config = dict(
    model='self-supervised image encoder',
    dataset='seven-segment displays showing three digits',
    train_examples=97500,
    image_size=32,
    crop_scale_min=0.2,
    horizontal_flip=True,
    translate=0.12,
    rotation_deg=5,
    color_jitter=0.4,
    method='simclr',
    arch='resmlp',
    norm='layernorm',
    norm_position='pre',
    hidden_act='gelu',
    mlp_ratio=4,
    parallel_block=False,
    inner_norm=False,
    patch_size=[4, 4],
    conv_stem=False,
    layers=16,
    width=256,
    projector_hidden=512,
    projector_out=128,
    projector_hidden_layers=1,
    temperature=0.3,
    init='xavier_uniform',
    residual_init='none',
    optimizer='muon',
    muon_scale='spectral',
    learning_rate=0.013,
    momentum=0.98,
    nesterov=True,
    orthogonalizer='newton_schulz_5',
    adamw_lr_other_params=0.0026,
    cautious_weight_decay=True,
    max_steps=6600,
    batch_size=256,
    epochs=17.3,
    lr_schedule='cosine',
    final_lr_fraction=0,
    warmup_steps=330,
    weight_decay=0.0,
    adamw_weight_decay_other_params=0.01,
)
Rows from block 10, named by matrix and row number. Rows with one number belong to one neuron. Each number is 50 + 15 x the weight over the matrix's rms, rounded and kept within 0 to 99. All counts start at 0.
# fc1: MLP up (model.blocks.10.mlp.fc1.weight, 1024x256), inputs 0-127
# fc2: MLP down (model.blocks.10.mlp.fc2.weight, 256x1024, transposed), outputs 0-127
fc1.63:28 47 37 67 51 60 57 65 56 64 59 73 49 52 47 61 55 68 32 47 51 47 31 51 45 42 45 32 43 50 58 62 46 42 43 54 66 63 42 42 49 72 50 28 57 57 43 58 44 47 47 50 30 66 58 39 51 69 36 46 63 40 33 62 32 30 36 39 51 53 52 56 59 62 42 35 42 33 45 39 57 42 56 41 51 57 48 55 75 40 49 41 35 40 65 36 51 38 51 21 80 69 57 50 56 75 58 69 54 46 40 42 50 54 51 34 49 32 44 33 45 28 56 53 47 37 45 53
fc2.63:62 56 34 52 55 37 38 32 43 34 53 36 29 61 38 33 67 39 56 49 53 45 35 39 63 49 52 48 73 55 50 34 57 41 67 58 42 44 41 55 57 56 44 72 35 48 65 52 42 43 57 52 68 53 35 44 52 44 65 61 64 37 33 52 62 40 55 62 61 31 27 38 57 55 42 55 62 71 77 74 55 54 65 47 50 34 55 42 41 55 70 46 78 53 40 55 59 53 39 46 42 41 62 25 46 48 42 44 58 48 51 51 37 45 46 49 54 65 60 57 61 52 36 31 50 65 51 52
fc1.64:75 62 38 36 38 44 47 55 39 36 22 57 44 44 33 41 71 15 64 52 53 57 38 50 31 66 46 42 52 47 43 49 48 26 48 42 45 49 59 52 45 78 63 46 25 33 46 26 51 26 22 64 28 48 49 36 47 45 28 06 24 58 53 47 64 65 73 57 45 58 54 39 33 56 73 40 48 68 48 51 61 54 54 56 62 53 29 62 77 51 79 61 67 42 48 39 38 70 66 54 48 60 58 72 52 49 73 51 51 34 31 55 53 58 25 39 57 30 29 38 57 52 63 49 51 64 65 36
fc2.64:24 44 71 57 46 37 18 29 57 47 41 52 42 52 72 74 51 68 40 39 55 43 73 78 43 54 61 70 55 46 26 73 51 57 53 83 70 51 25 46 42 63 43 69 58 40 61 53 47 81 62 36 25 74 73 59 40 32 59 66 40 62 47 52 56 41 36 28 58 48 53 43 33 84 63 53 35 45 37 66 51 18 34 58 48 77 45 62 34 54 38 00 45 39 75 42 46 30 38 36 32 69 63 31 35 58 26 73 50 30 48 55 47 52 84 28 59 75 47 42 56 88 64 68 46 40 34 52
fc1.65:35 66 53 61 25 43 59 40 55 36 38 65 53 46 36 51 57 53 47 38 69 53 26 48 47 59 51 39 67 48 73 56 30 68 87 34 49 48 48 50 37 53 58 55 70 36 41 51 52 54 68 59 41 66 69 41 54 50 61 37 80 54 62 50 40 62 42 56 53 42 45 60 43 62 53 56 55 76 63 23 54 69 45 54 63 78 49 51 35 50 35 39 34 50 68 59 53 50 62 47 24 54 35 40 61 69 36 59 50 53 45 44 40 55 54 32 52 67 65 38 36 64 34 51 41 47 52 39
fc2.65:57 31 63 49 40 62 20 62 48 57 72 39 46 59 45 48 40 48 41 66 42 57 69 78 47 61 41 42 32 71 30 46 65 30 41 52 53 62 28 62 55 52 37 48 22 61 50 43 51 71 37 53 59 35 09 44 43 33 52 57 22 64 67 57 78 43 34 62 43 38 52 61 69 47 41 47 57 24 44 59 42 51 34 62 63 42 54 61 75 67 58 52 50 49 50 30 44 53 42 65 74 35 42 44 42 35 35 40 30 25 42 67 50 40 57 68 71 31 64 76 61 21 59 54 42 56 36 64
fc1.66:37 33 21 49 79 65 48 48 56 49 40 39 44 54 87 95 71 45 31 47 65 47 46 56 46 68 67 55 54 31 43 43 65 41 75 57 66 47 50 23 81 52 92 69 78 53 41 45 66 41 27 55 24 42 34 47 32 46 49 68 56 54 32 21 36 15 71 43 29 51 58 62 45 66 36 52 66 36 52 71 84 46 29 36 76 46 44 58 40 43 47 29 44 32 81 57 34 83 39 53 85 26 37 63 44 66 57 62 64 44 27 33 54 49 52 80 16 36 47 51 46 61 69 70 58 17 47 93
fc2.66:25 97 33 74 38 47 32 57 32 54 72 62 56 60 43 37 31 69 89 38 55 51 41 46 21 32 54 52 74 60 64 67 36 55 31 51 56 54 28 42 38 45 25 49 31 56 45 61 23 36 51 91 70 65 89 52 52 46 49 32 62 33 59 77 73 43 51 51 93 32 70 72 50 50 49 51 39 41 52 19 46 27 29 58 52 70 43 77 72 50 75 50 92 78 37 42 69 47 33 29 62 55 42 51 36 53 42 47 36 78 43 66 38 37 40 09 31 54 32 53 48 40 33 64 33 82 52 44
fc1.67:57 39 19 62 76 41 63 28 45 59 43 40 39 47 05 29 82 33 50 10 48 39 14 64 51 57 08 38 79 69 50 32 57 41 28 57 44 46 31 46 72 23 36 71 41 45 42 68 73 50 17 22 64 74 45 70 90 58 47 78 53 21 27 37 45 54 54 30 64 77 63 62 55 63 66 99 50 54 70 85 66 86 66 23 40 54 44 58 77 82 44 48 77 46 36 36 87 56 39 54 53 10 51 49 43 48 61 33 61 91 49 78 45 62 43 31 48 64 38 51 44 47 37 25 57 23 49 78
fc2.67:46 68 62 64 51 78 33 55 40 37 81 80 50 50 91 79 50 57 55 72 53 46 63 25 42 53 56 61 54 50 56 53 58 65 41 25 59 59 66 38 35 39 44 19 67 34 47 43 39 89 52 66 13 38 32 29 37 42 54 68 50 83 38 69 40 70 41 32 77 42 43 47 50 31 34 53 81 17 18 26 48 44 15 57 38 56 68 13 47 32 50 18 34 58 79 73 34 29 66 28 45 95 46 46 29 79 45 65 60 23 26 63 55 32 34 47 67 48 66 57 53 65 39 62 24 69 73 52
fc1.68:44 20 59 45 34 54 39 18 55 63 45 58 44 50 52 56 54 80 32 85 56 30 65 31 51 47 28 61 57 68 37 55 41 19 41 36 45 52 72 42 48 43 70 60 50 56 61 41 38 32 82 37 71 64 40 67 47 40 32 62 34 49 76 45 42 56 42 63 69 49 69 59 55 64 39 19 85 29 44 62 58 46 44 54 51 70 69 54 55 55 46 46 54 39 39 20 51 50 47 70 49 22 48 73 63 29 18 44 43 64 57 64 27 64 39 33 34 18 60 49 68 51 61 66 53 48 39 47
fc2.68:75 99 34 41 59 49 41 79 24 45 78 54 67 41 39 23 50 33 58 47 30 44 38 52 48 72 56 47 44 50 69 19 60 86 74 55 52 57 44 63 41 47 33 69 41 67 27 61 51 40 07 39 54 49 47 25 37 51 46 44 61 28 37 41 62 53 60 29 34 55 49 51 52 54 40 77 28 66 62 50 28 57 57 58 34 27 40 79 39 42 44 49 41 96 42 75 53 53 64 55 63 69 63 50 62 55 71 60 62 54 35 50 52 42 34 78 69 60 46 28 24 65 43 18 46 72 62 40
fc1.69:45 78 37 43 48 74 61 79 74 59 74 44 31 66 29 55 47 59 49 38 34 56 45 11 61 53 62 46 65 75 34 58 25 34 64 63 67 71 54 57 61 68 40 30 65 26 24 34 40 53 36 58 17 99 91 52 53 35 31 77 54 65 55 44 62 40 44 55 89 35 53 75 69 77 48 54 54 44 88 61 51 23 69 39 61 60 33 28 61 48 88 18 61 22 53 65 58 70 49 44 63 27 46 68 14 63 53 34 35 25 29 36 69 38 56 26 43 47 66 61 33 47 72 23 75 43 57 49
fc2.69:25 61 50 56 43 51 44 19 56 67 71 58 54 32 36 13 53 73 60 43 61 57 64 71 48 43 37 34 57 28 75 61 27 52 33 19 54 34 43 58 36 53 64 82 56 62 33 70 24 36 72 54 62 60 31 69 17 28 67 19 43 34 35 31 60 17 43 52 58 45 44 44 38 23 40 28 75 33 49 98 56 51 43 35 47 37 59 44 14 45 17 43 81 56 61 80 46 20 43 58 67 64 64 49 72 46 54 56 70 55 49 47 20 24 70 73 42 47 34 68 38 46 22 80 44 67 56 50
fc1.70:61 47 45 68 35 31 63 61 68 63 57 61 49 47 47 54 52 50 63 79 49 58 50 52 36 52 50 48 56 51 50 58 37 41 25 38 39 61 44 54 54 46 45 56 61 44 46 41 38 36 39 53 46 53 50 44 42 55 53 53 43 47 24 39 47 56 67 46 70 65 53 52 40 58 58 55 35 60 50 42 42 34 51 54 51 53 55 65 55 55 48 51 53 70 49 52 31 75 47 52 37 50 36 42 43 47 41 58 45 37 36 48 69 47 55 60 48 59 33 73 53 53 62 52 55 51 50 64
fc2.70:50 51 58 58 54 57 43 59 26 50 59 38 42 51 64 50 51 27 50 49 27 37 49 61 56 45 58 65 55 37 60 56 54 58 47 57 45 59 52 47 48 69 69 45 31 57 53 51 68 56 65 53 46 32 55 57 45 45 59 57 50 61 44 57 52 40 46 58 13 33 61 64 67 33 35 48 67 21 48 48 87 53 43 59 63 43 51 57 48 40 62 55 39 39 46 74 47 50 49 61 43 43 68 44 57 48 58 33 43 58 43 57 42 50 61 48 41 48 64 43 60 60 39 51 37 37 76 46
fc1.71:20 66 46 41 47 44 65 37 48 05 53 74 40 42 54 41 51 56 39 52 53 34 51 22 67 72 49 49 38 54 46 89 53 58 57 63 63 73 67 43 67 63 52 47 59 45 75 41 64 61 75 41 79 59 75 48 25 34 66 39 47 54 67 72 45 56 37 13 78 50 52 38 59 35 16 50 79 28 52 39 36 35 74 34 59 54 47 50 28 56 88 28 59 53 48 52 40 57 57 55 55 46 72 66 53 86 45 46 72 34 54 60 34 29 56 13 56 52 53 43 49 69 55 29 63 48 51 49
fc2.71:50 32 57 56 60 42 74 46 61 57 48 20 66 50 39 54 61 59 70 50 42 31 53 48 55 30 66 72 55 49 56 21 24 54 42 74 55 46 50 51 40 42 46 61 56 84 18 64 48 32 35 56 58 56 30 77 87 13 34 53 20 39 48 33 70 33 64 92 53 70 75 26 43 61 64 57 43 38 12 42 57 51 62 53 56 43 40 51 59 47 48 50 29 47 77 76 45 38 53 32 25 84 46 37 25 37 45 46 52 65 63 73 35 58 75 67 51 56 43 64 69 39 57 51 73 59 66 50
fc1.72:44 81 62 35 71 45 87 52 75 31 59 49 45 49 47 67 60 75 43 65 48 59 36 66 29 51 38 41 32 33 66 73 35 55 69 57 57 55 58 45 37 64 58 79 60 58 33 29 58 31 51 55 59 46 54 62 27 81 55 24 76 39 71 50 44 19 29 62 76 25 10 56 33 52 58 47 39 65 75 64 54 58 12 22 39 62 37 77 34 48 53 23 55 44 93 42 46 43 38 78 80 47 49 45 57 40 41 33 69 23 37 51 42 54 24 65 54 46 44 52 68 51 28 29 14 48 56 57
fc2.72:43 24 23 49 61 53 10 57 50 38 18 34 64 64 50 31 77 61 84 32 65 51 48 22 87 41 47 39 41 60 43 32 57 62 65 36 50 67 36 27 54 68 35 68 61 43 76 50 23 75 57 72 60 59 51 47 41 46 35 50 40 35 45 75 54 47 26 49 54 39 43 50 59 20 75 68 99 33 50 68 62 80 64 77 48 17 44 49 22 38 37 74 52 62 47 42 80 53 61 50 24 70 33 78 55 52 39 39 00 44 45 40 61 39 46 41 71 36 42 44 49 23 49 47 63 66 29 20
fc1.73:53 48 82 23 48 11 71 72 70 79 45 30 76 53 19 67 87 49 56 99 45 39 77 00 54 46 32 31 17 31 48 32 78 35 76 74 41 47 31 56 83 25 00 31 11 78 31 33 58 60 40 68 66 47 74 53 57 19 35 53 45 88 46 34 81 18 29 62 14 54 34 56 37 71 20 70 39 44 45 56 71 41 35 48 40 16 82 30 55 46 32 30 61 44 56 43 19 55 49 32 41 27 75 70 53 36 62 32 52 22 54 34 52 40 47 39 47 32 57 52 77 64 44 45 31 48 46 77
fc2.73:78 30 48 96 33 50 39 34 61 52 72 76 29 25 17 47 22 29 37 19 55 10 56 53 90 37 88 43 87 79 52 35 63 72 54 64 46 28 50 56 54 37 23 11 41 53 64 52 04 52 65 37 52 89 69 50 38 73 62 81 66 78 39 47 36 23 18 28 32 34 32 81 42 58 28 52 52 58 80 17 18 49 59 30 52 87 48 55 65 81 26 75 41 54 30 27 82 00 51 53 24 67 60 85 55 38 65 31 21 39 68 49 24 43 38 24 46 60 34 42 31 60 79 60 29 67 39 36
fc1.74:72 39 51 36 60 62 50 34 47 48 36 50 60 41 45 69 26 49 75 50 62 83 39 54 52 82 40 11 28 66 70 48 51 38 60 49 64 57 43 33 55 45 38 47 49 39 57 34 41 10 38 37 39 49 40 72 60 75 58 58 62 43 43 36 28 66 32 48 72 63 71 20 59 45 62 59 36 67 65 47 59 60 24 32 38 67 63 44 69 67 42 35 47 49 33 78 45 72 66 59 36 35 45 17 30 58 56 60 54 96 24 61 66 52 54 34 60 66 45 08 29 18 30 79 45 37 65 57
fc2.74:45 72 50 54 16 45 50 55 37 51 75 35 37 48 67 42 76 59 76 59 22 37 65 40 53 36 46 55 68 35 38 74 56 67 65 70 44 54 60 80 62 41 43 35 69 78 47 45 68 88 66 36 58 23 44 58 29 16 39 47 45 60 40 47 50 67 46 53 46 56 65 55 68 53 34 45 39 49 39 25 35 37 67 39 63 19 48 57 47 55 43 26 80 56 56 00 79 47 28 58 66 58 45 38 76 39 77 43 43 24 33 72 67 67 34 42 40 64 46 99 40 70 55 30 64 47 42 42
fc1.75:72 50 60 69 60 47 56 59 56 25 23 60 31 44 42 69 48 43 40 28 52 40 32 65 23 53 64 43 64 50 50 77 67 40 81 51 69 34 39 52 57 33 57 61 47 39 42 51 33 56 46 64 57 63 65 42 56 56 41 66 64 34 61 35 48 58 39 62 43 48 67 57 57 56 52 44 39 41 56 52 46 50 61 64 80 36 38 48 59 71 49 48 32 62 53 60 40 56 59 60 47 30 55 51 73 54 52 39 33 33 40 36 45 48 28 29 75 45 44 76 44 87 67 45 48 36 57 45
fc2.75:46 55 81 38 61 67 49 60 65 81 54 23 82 68 55 45 18 47 66 66 32 44 64 48 46 51 40 52 70 50 72 51 47 62 35 37 51 44 44 57 32 49 47 59 53 75 69 36 47 43 48 43 40 55 49 34 55 37 59 53 35 64 36 26 31 49 57 54 47 52 51 49 42 49 25 58 28 59 22 64 41 46 42 55 31 44 59 39 33 36 49 38 70 53 58 76 64 56 74 55 57 83 75 73 04 57 45 35 49 55 54 82 56 49 53 57 23 23 53 17 48 37 64 37 50 34 28 38
fc1.76:43 61 25 58 41 55 62 60 50 55 59 51 52 76 64 60 37 29 55 46 53 62 83 59 23 50 75 49 71 49 62 52 30 42 36 43 60 49 36 45 42 79 68 54 41 38 48 54 51 55 45 57 52 55 48 62 43 52 60 40 62 36 28 56 37 38 44 55 59 55 35 16 36 35 69 37 74 52 42 60 45 69 61 49 54 25 36 68 79 40 60 39 42 61 44 77 67 85 51 68 40 61 12 60 53 70 64 29 58 48 53 53 61 33 52 45 50 47 87 52 43 71 61 24 40 50 28 68
fc2.76:56 43 65 50 40 72 50 43 34 43 54 62 81 54 46 71 40 67 43 39 58 41 48 52 23 49 33 26 30 43 44 34 50 60 44 46 47 55 64 51 32 50 43 44 65 56 57 50 68 39 54 32 42 30 61 51 42 69 58 38 69 28 33 50 43 51 58 42 38 71 47 51 73 66 44 60 71 69 62 66 45 46 54 69 56 44 66 39 49 61 48 67 69 42 61 32 39 45 60 55 71 34 64 47 56 62 30 47 16 53 65 40 74 34 72 75 55 53 58 44 55 48 62 70 68 50 75 52
fc1.77:66 64 34 62 63 59 52 44 40 57 34 32 58 51 52 41 54 59 54 40 43 68 47 77 37 43 41 57 65 54 47 38 53 53 60 52 49 21 44 55 66 33 51 51 55 42 42 40 46 27 61 37 51 56 57 57 72 67 34 22 56 57 23 44 55 63 57 54 23 50 46 30 43 57 58 55 68 52 43 44 39 47 32 42 43 59 52 45 42 65 39 48 49 60 44 59 54 75 39 44 34 65 38 50 46 59 47 38 51 54 46 50 61 47 63 45 41 43 33 63 40 64 52 63 49 62 42 59
fc2.77:28 42 45 54 29 42 36 55 56 65 66 65 46 49 57 27 34 50 50 38 48 41 48 53 73 41 45 58 53 39 46 59 37 35 53 59 27 49 60 56 47 51 70 46 20 48 51 48 60 52 48 46 51 38 52 48 44 32 46 63 62 59 43 55 64 42 44 58 77 56 48 46 42 41 42 65 52 49 35 34 59 64 67 50 52 43 46 50 46 45 38 33 27 35 50 29 47 44 66 57 60 52 55 51 52 36 59 47 34 36 64 62 44 52 44 48 28 46 60 58 62 53 38 27 47 38 52 51
fc1.78:54 53 18 70 48 45 98 55 52 64 71 55 42 49 49 63 56 29 57 68 78 87 85 41 83 43 53 40 30 34 30 44 57 31 50 21 53 36 51 53 65 59 62 55 51 68 80 50 43 19 31 37 54 41 43 39 37 30 60 60 61 32 37 53 31 85 73 41 73 60 81 65 32 35 59 77 25 99 54 45 32 57 36 34 41 44 71 60 58 50 38 25 34 57 47 34 60 56 59 66 31 19 03 36 53 56 32 48 52 46 27 20 30 22 71 13 30 57 70 06 61 29 69 44 48 67 32 44
fc2.78:72 54 63 06 61 56 67 68 57 29 40 43 50 21 38 52 52 50 45 53 84 59 07 54 36 37 46 70 59 56 46 44 37 45 63 57 26 44 23 50 39 63 49 51 54 34 55 69 60 45 53 52 36 56 65 66 56 65 36 48 48 56 71 44 42 62 66 27 29 53 32 64 52 76 32 67 73 40 56 25 38 26 63 69 48 38 50 44 81 34 33 25 31 22 24 46 45 30 93 62 37 42 61 49 45 43 38 41 27 59 94 47 99 70 25 67 65 38 53 71 39 54 13 34 49 27 63 44
fc1.79:58 43 39 60 56 41 59 49 49 42 59 55 33 34 69 79 50 67 43 42 48 42 39 46 40 56 62 33 64 58 35 56 58 72 57 30 50 54 48 53 44 46 62 67 66 34 55 52 45 38 56 35 43 43 48 59 56 57 34 42 44 36 57 38 45 55 61 62 52 59 64 60 55 55 48 65 58 65 66 59 56 46 63 67 50 66 52 57 44 45 30 58 57 61 47 73 53 37 49 49 56 51 59 56 56 54 60 52 50 54 41 33 37 63 48 24 70 46 46 42 49 62 61 40 51 52 51 43
fc2.79:43 30 56 48 44 51 45 62 46 47 48 42 52 65 49 38 46 52 58 51 41 44 53 37 45 55 45 46 58 26 66 29 60 57 62 54 44 26 57 54 47 27 45 37 42 55 63 55 45 31 42 64 45 46 53 43 46 45 43 50 44 69 60 49 67 62 44 55 39 45 61 46 49 50 55 45 11 41 53 39 42 34 46 47 43 61 39 39 52 31 42 59 45 42 58 42 36 56 52 41 51 39 43 37 54 53 43 31 47 55 58 58 62 54 35 56 36 55 46 43 59 60 61 49 42 46 45 43
fc1.80:44 39 65 54 52 48 46 60 38 52 43 39 49 57 57 55 74 39 60 51 56 37 48 53 56 41 39 45 99 38 65 62 45 42 76 51 79 30 46 47 50 54 41 46 65 66 38 60 34 27 38 83 53 30 74 57 54 49 23 41 51 59 64 60 38 46 26 63 38 55 22 28 40 48 32 66 78 58 53 55 40 42 71 75 26 52 52 60 63 50 33 50 66 58 33 48 47 58 39 44 46 47 44 55 39 56 45 32 53 66 49 51 54 38 34 50 33 62 50 73 54 70 55 42 30 70 26 46
fc2.80:71 70 55 50 47 66 32 41 58 55 59 39 39 44 23 47 40 50 47 65 36 78 62 78 47 34 39 39 49 45 58 46 39 45 50 61 30 41 43 36 51 71 31 65 38 55 56 53 42 81 67 39 36 50 45 44 49 43 63 48 43 42 35 31 69 60 58 52 58 42 68 49 32 73 44 51 24 37 57 57 70 75 36 37 72 80 55 53 40 38 58 52 37 49 56 70 56 47 61 58 46 56 64 60 52 21 61 56 38 55 47 66 44 49 47 66 59 36 59 36 61 42 51 42 63 59 59 37
fc1.81:40 75 45 48 53 37 62 50 77 71 45 77 60 47 73 19 26 72 38 64 46 63 43 37 45 52 48 28 42 19 28 91 36 31 96 53 63 64 50 45 65 67 49 43 34 65 29 41 26 44 76 50 08 38 99 44 40 57 46 57 51 40 29 73 91 46 53 72 54 71 41 55 33 50 76 56 61 32 62 44 67 55 18 34 64 45 28 42 19 38 52 47 74 71 60 32 36 58 67 42 40 28 67 41 41 78 45 71 39 65 50 48 32 48 45 41 16 59 09 28 37 57 10 71 49 40 26 47
fc2.81:50 59 65 47 48 82 75 44 80 34 45 78 69 74 41 52 62 36 15 32 57 36 67 64 46 70 56 81 44 77 30 09 14 69 07 56 34 64 61 79 70 08 32 25 40 28 44 66 47 39 47 63 46 50 29 30 40 34 77 43 44 57 79 61 00 75 45 57 47 55 64 80 30 52 31 41 59 30 61 20 06 67 38 56 46 65 61 45 72 49 82 56 59 28 51 40 53 31 46 40 49 76 62 34 39 57 42 35 48 90 50 71 66 49 21 60 47 23 44 22 61 80 52 35 24 56 62 68
fc1.82:45 56 63 42 38 66 41 50 45 45 47 67 44 49 54 47 51 80 54 52 31 55 47 20 63 26 37 47 48 46 56 56 46 56 47 72 43 24 55 36 51 48 59 59 31 71 36 38 43 58 41 57 40 51 32 31 53 49 51 39 44 38 51 45 51 49 54 36 49 57 51 50 58 53 59 39 64 54 46 47 62 52 50 76 37 64 51 49 54 44 52 55 56 45 59 59 42 52 45 50 70 53 48 64 57 45 36 56 43 44 65 50 31 50 58 43 58 65 62 48 50 57 51 21 70 39 60 22
fc2.82:31 52 44 53 63 59 64 34 53 67 48 40 68 49 39 47 45 36 45 68 57 54 56 64 47 73 60 40 66 43 44 35 54 51 70 50 35 68 58 68 51 51 50 49 69 34 55 65 56 76 60 50 58 58 53 63 50 58 57 31 65 57 57 63 62 66 45 58 46 44 45 47 38 42 34 68 27 44 51 50 52 43 31 55 38 39 61 59 39 66 40 61 37 69 35 56 75 42 42 56 29 34 40 64 46 41 72 54 61 62 52 58 67 48 62 44 36 37 16 49 58 49 41 77 36 54 52 85
fc1.83:39 20 45 64 65 82 44 50 54 51 63 46 40 43 50 34 49 48 51 60 48 48 30 43 48 29 48 34 56 38 48 59 52 42 72 63 40 79 28 51 60 59 40 38 70 55 44 71 50 38 38 33 45 51 63 72 77 41 38 57 50 50 35 58 48 32 62 30 64 56 34 52 49 55 89 67 37 48 82 53 38 36 52 54 69 49 52 60 43 09 31 38 47 51 36 71 67 55 47 86 63 51 53 76 74 30 16 43 24 71 55 48 44 42 61 55 34 21 56 39 44 38 51 53 46 52 52 67
fc2.83:49 83 66 60 44 30 38 50 21 50 40 33 69 37 60 84 66 58 51 74 81 42 40 46 50 75 63 60 43 47 70 48 63 53 60 44 25 71 73 43 40 49 50 88 41 42 47 41 36 44 37 51 58 65 80 39 44 63 42 33 53 37 27 43 33 62 34 65 57 50 20 62 20 43 40 25 42 46 53 54 55 37 48 53 56 44 20 56 53 44 36 62 77 53 46 66 26 49 55 39 44 29 51 52 48 63 68 30 65 25 48 57 41 51 61 49 68 32 43 50 43 44 48 71 40 74 57 62
fc1.84:43 55 61 59 58 36 65 66 61 54 41 51 40 64 59 55 31 40 58 43 61 57 48 64 39 47 44 47 28 66 66 56 59 54 60 35 55 26 53 32 28 40 52 44 58 52 16 60 58 46 71 39 50 58 29 44 58 55 24 45 74 34 54 26 36 31 62 62 54 44 31 55 46 44 55 42 43 52 59 48 61 28 44 75 46 62 55 53 79 49 44 48 55 48 51 44 66 36 55 54 50 65 39 51 71 63 51 40 40 67 47 44 46 63 40 36 61 45 39 34 42 57 59 50 36 41 26 56
fc2.84:61 61 23 47 43 56 56 28 39 44 54 24 62 38 52 56 66 67 44 66 27 72 63 44 68 40 75 42 38 50 29 45 43 64 33 61 46 63 44 51 68 63 25 38 67 68 63 71 47 68 76 57 44 23 33 49 52 41 61 43 34 47 54 67 49 52 52 47 50 66 54 29 54 62 38 47 61 56 44 58 51 68 42 35 48 37 68 44 41 57 85 58 29 39 74 66 47 37 49 64 71 43 66 46 63 50 59 57 48 41 50 58 41 53 65 56 40 31 73 40 35 62 48 57 42 49 46 49
fc1.85:22 44 39 34 28 37 64 25 38 65 53 34 59 57 35 63 46 44 51 18 56 36 45 50 59 71 08 43 64 56 68 63 30 73 65 28 41 29 48 46 68 52 61 49 55 43 66 40 06 26 46 66 41 71 30 81 72 21 73 84 42 61 46 46 53 58 51 32 68 12 50 37 74 57 27 78 58 15 28 60 58 47 74 72 33 29 50 45 40 84 44 46 53 51 54 49 51 27 68 47 55 30 81 87 49 31 70 59 62 50 31 19 24 28 72 67 75 22 64 42 39 28 37 83 53 46 58 36
fc2.85:63 51 37 51 59 78 37 46 63 32 47 43 42 27 16 69 28 44 45 48 40 57 56 49 41 50 60 89 36 73 53 30 70 51 30 47 16 96 43 55 45 41 66 66 31 41 03 62 52 72 61 72 12 32 25 13 24 57 20 32 59 67 48 68 54 38 47 81 34 51 46 38 52 39 50 57 71 73 64 36 61 81 61 20 63 54 51 59 37 26 40 59 45 51 75 75 44 92 66 44 67 49 20 57 54 47 47 45 39 32 50 61 45 60 31 43 42 36 32 54 60 45 29 34 22 49 59 60
fc1.86:57 37 62 61 64 29 37 35 53 51 44 41 54 43 64 59 55 35 57 55 40 43 62 41 58 59 48 64 43 52 60 31 43 30 69 46 58 52 37 60 56 63 56 52 53 69 49 57 55 41 48 45 62 59 41 69 71 41 42 70 43 52 46 52 50 37 55 63 60 39 49 24 70 58 52 32 47 37 57 51 62 55 71 36 46 48 47 45 61 49 79 28 53 50 63 56 49 55 48 54 50 39 37 49 51 48 47 46 43 48 51 49 52 44 46 39 45 55 55 59 47 44 67 46 47 42 41 40
fc2.86:36 68 54 45 48 68 52 56 62 39 44 41 51 52 32 42 66 50 38 47 61 47 52 43 65 30 56 41 62 40 43 48 56 52 48 32 57 47 61 73 31 41 35 47 55 34 61 44 55 58 49 59 43 66 59 57 38 42 59 51 54 41 61 65 47 59 50 38 42 66 35 70 44 44 56 71 43 50 60 43 53 39 24 44 57 39 46 58 45 53 62 59 66 49 58 34 56 59 49 47 59 52 54 44 45 52 53 59 48 62 60 57 32 51 59 55 60 39 54 42 58 47 38 38 53 60 50 57
fc1.87:54 60 42 66 60 72 39 61 42 24 53 61 57 48 36 47 46 59 31 63 36 24 41 43 53 69 44 49 65 39 43 30 44 72 38 31 40 26 56 46 52 50 33 69 54 48 57 50 44 72 31 46 73 59 35 38 78 49 65 68 24 51 28 46 66 40 73 60 22 46 57 48 56 71 73 48 29 31 48 28 65 44 55 27 51 79 35 58 55 46 54 31 56 30 49 58 72 52 69 30 64 60 53 54 34 72 70 59 43 68 30 49 34 53 72 54 47 48 40 27 27 44 75 18 79 29 45 58
fc2.87:49 45 49 47 45 30 50 55 64 43 27 33 50 48 65 51 72 31 37 66 61 54 63 55 75 50 48 49 46 57 35 54 35 26 61 37 48 49 52 56 53 53 57 80 43 65 64 70 41 59 59 44 46 28 54 46 63 62 38 55 56 44 63 72 56 51 55 66 63 38 48 57 51 43 45 50 67 32 42 72 56 74 32 49 46 54 44 53 38 52 62 44 52 74 59 57 45 60 42 58 40 36 45 62 54 39 37 67 21 50 53 51 55 55 48 40 65 69 33 52 38 27 60 46 59 72 59 53
fc1.88:56 24 53 44 56 38 86 34 79 44 56 71 53 31 49 20 83 47 43 22 53 50 68 40 51 62 54 35 54 47 38 42 68 48 61 69 59 62 71 30 51 70 19 39 30 28 84 33 45 12 52 59 69 62 66 26 40 52 56 49 65 32 45 55 42 69 25 41 30 60 44 54 37 01 70 57 40 84 18 30 39 38 41 42 38 64 46 81 48 64 49 51 70 33 20 20 59 30 64 42 44 58 66 36 99 39 41 59 56 37 56 68 39 51 62 18 46 41 43 87 45 45 52 67 78 40 32 40
fc2.88:24 42 53 94 26 00 51 36 23 71 65 64 57 65 70 71 49 44 37 51 45 39 58 32 69 30 61 81 30 18 76 41 35 46 57 50 56 63 51 51 59 35 66 57 73 71 48 18 62 39 67 43 57 43 39 40 60 46 89 16 55 51 49 54 56 24 42 49 69 17 57 55 43 94 13 47 51 47 45 71 47 63 59 79 60 61 66 56 88 70 40 25 62 53 41 25 33 75 65 37 50 53 45 59 30 77 37 44 25 21 56 34 61 36 53 66 54 37 41 40 48 20 44 88 31 52 64 29